{
  "horizontal_flip": false,
  "targets": ["style"],
  "norm_position": "pre",
  "hidden_act": "gelu_tanh",
  "bias": "all",
  "moe_every": 2,
  "width": 256,
  "residual_init": "none",
  "final_lr_fraction": 0,
  "weight_decay": 0.2
}
Rows from block 5 of a small image classifier, named by matrix and row number. Rows with one number within an expert belong to one neuron, the router's apart. Each number is 128 + 32 x the weight over its row's rms, rounded and kept within 0 to 255. All counts start at 0. Numbers have three digits each.
Before each expert's rows are labels from the 100 images, of 14976, where the router gives the expert most weight on average: "responds to" is what is common among them. Only what is clearly more common there than usual is listed. The data: seven-segment displays showing three digits.
# router: router (model.blocks.5.mlp.router.weight, 4x256), inputs 0-63
# up: expert up (model.blocks.5.mlp.up, 4x256x256), inputs 0-63
# down: expert down (model.blocks.5.mlp.down, 4x256x256, transposed), outputs 0-63

# expert 2
responds to: amber glow
router.2:118084160157102095126167148153115164154160172128184158138128084147120131190141119211106098108145122112170170169140150142152035104121110106137114118086156095192161129126153111138089129141100135
up.11:132108145185165167094189153083133167113153065148127133046108086104136093105148157132075151058136110156125141154105126197087142097105078095188117104181158165060103111086103113152174108126075172
down.11:119087133162102118109093137185077141099148058105188159131166094072128143184123134133123157118153112164107136156111084092131070146110054099093128089107168105111127152123119139098118069192153121
up.12:078154157183127190131135152096126152113151142068126126120118135133071134141140097137090155110157139166098123157107069191128142094082124155146137099118142218122091126099172126131126142153051144
down.12:076193105088089176128072113213096120107129088047102111118127216187115132147146092171130161153140099101087110115128117131141156131148143170084091144141115150066128176101138121069097116104148137
up.13:109116150159097095144085132086145121179124183170139141166072125125124143168141071138069116172112167107112118128151129169118132128170121110136179164130134144160126061103113091124152052094059147
down.13:116182061121155090083139116126078134165133173128086125097116146140135084150152152176111147155135137151112154139179172147060192143128181155137121141144122128119142147100143122099182136118097143
up.14:179086164121096174159085151090146131102123126087140052100141121133106125153112128137133104098134105078109118136136063121125090146069142086102134101082171115104130152151113160076096133173130103
down.14:094169080113121078083141141184104074140096129127101130080149117134074102059110158102130164138133105167095073183122174139114083157117084094153139104151095150074190112083182167117147076176130144

# expert 0
responds to: green glow
router.0:153128101112111113118129104083156063148072084162095190156158107074142138139068103101147142089128163208095169093156158133113150190130097163193143125158139136151132117119087162121152108149142126
up.11:087099102138164120143156083152140163110159121181131117116102136153183154128127127078069090221086098112151117143130099117123127113159132197127115188111094126152137110150176115102134117075093097
down.11:133140094137098133100092124163101103202104113099114164133125198169065109147108145127161123172117144172114136085089193098102128138155146118130187154192174147130145110147158149154144108138135118
up.12:080103137146125099170161085139151184101168129124128100093076066163103165127141070147109144154132090111126107194120088127163097111089155149113127140107141127098141081129185136130087115150120135
down.12:123196142104075106109079119112131118122145206142121101164092180101210107161138106183132098120113127049124120098103105131137112149155126083036149169096129131155096118128161135085078104138123128
up.13:114110142140072195152176178078073157150165115149102083137184115163195177165117058092119150159120050106179126128114054116078116126155116135127100134136145128145115179165113170145161193113158105
down.13:089069115190116080178128082145120101078089064102099148092113058124079105089092187136109103159075067134089126095172119100170130171083111126105125169144158137093204091154166188087138085109082070
up.14:152077174171141144153139198133112174153186159145199082131095096150087113098157120109106151124162111133167102157058106125153089070130131125112088105107158120166123111128161102145128125157096144
down.14:118177111121102081183088075156094139108121151120092124118127120090161130206145157246134151132120163045101117110118179141110130102109137090116153115134141127149130175127126134046108096126128113

# expert 3
responds to: blue glow
router.3:094063116121134173188164157151098154068145109111064063082132118135117131103122182087121117152126056080155082150121106089143167118111153121132100137119130144086178148145133127157111211113161107
up.11:172040161166156152116143161144122196122207135173159119061139081069144069069168151121114153093172107118181119105069104121148106108156071096091132095144164118147185115135089114187211108121132138
down.11:155123168123111173105104122114102172137188147149226122147130136152134149167222072110099113086157149082167066145082140172111114090144097148128113111058146108161082139082069081147118097141093168
up.12:117149117101172152110119122163105141132146103148102097059112141151128143090135146085142136125128102122111118215147132122068123118127150145176107126131093172084119105115134130134191137112143128
down.12:176096093150130085172137101103126140190097096130128161204143126085148153153128078164099120130159138128132141146186160167174105137162092144175057113123159191157112151123166125159103113112097121
up.13:103159167179074140124089086103127105114106170117151095172176124170122179126132098126138142117130121083129055124096086190123124115147121103092124118064127148085052177131106112069083062171136133
down.13:145135099122135096138159156149164118191118144176150214133151160088145098132125109124142133123147138200131195123177172118154106135124107154158117107159125139163133120133135127157102142144150118
up.14:097173108093133161147129120131080100119107129062097089125167157217165179109119179152137138153133109076103088143130124158113156095113188152110086114107060161094095165090120126108079140135131136
down.14:174106098124174094120139158110127133189119136182178184150160136084115079096129113124109146112161151193141185140160191147112079110127072134141131092167176159154162156127117121179144111129128122

# expert 1
responds to: dark on pale
router.1:131176126128144109066079169132105150174160152103154115124090185181075134100180117133143164110149160138107125152121138129108088067130153114096132101153102095086073117071132110093119097126129168
up.11:152093175159085127147096067123174113101131126111117105138101115104103130139149094129151105142140144108092087124104074107152120145082092104104151150080183121091155099099172132100114077161121135
down.11:102066122183113114153145103150131147134175092103157132121129120170134087170115144129115072161095091140126163120153170071117118110157075145127120171103170136162095179153142131156120154158138123
up.12:109095116173094170137127166107125072084075162159094158109139127129151158177074138094113137157102120110112135123161084147144156150064140168103131139099140171125167127175140176113179136137095072
down.12:113106121106095116149111092131199091105122090114098191171086097083104111186122137108136122138094188166101135075107185109086180181112144160143133140118127171213165059106176109063154113112129117
up.13:127136131169080110142120111123129070147070084112156157142149130109154156166083173173127108092138148119083111109140148124171120166052106154140143140109161138166129112128125176086089120202092125
down.13:184138120146145132177137062083165106152093151061172089149118149106163140139122019088139163114134155119095118102077099105095137160181121161116172117118136127099084122095123099107165183108107143
up.14:141167080085128052093123160093056153110154138164115137092166145108103159118183092092108171114144134123163163185148155176069139069163167163118076088120075137069110189138074119148095156124164163
down.14:153087133142120150145164156083102137148141120138142148116172076139170130121158093101095153108166134188138149163186163147131092102107103130139111073156147165153124136114126094156172129140123132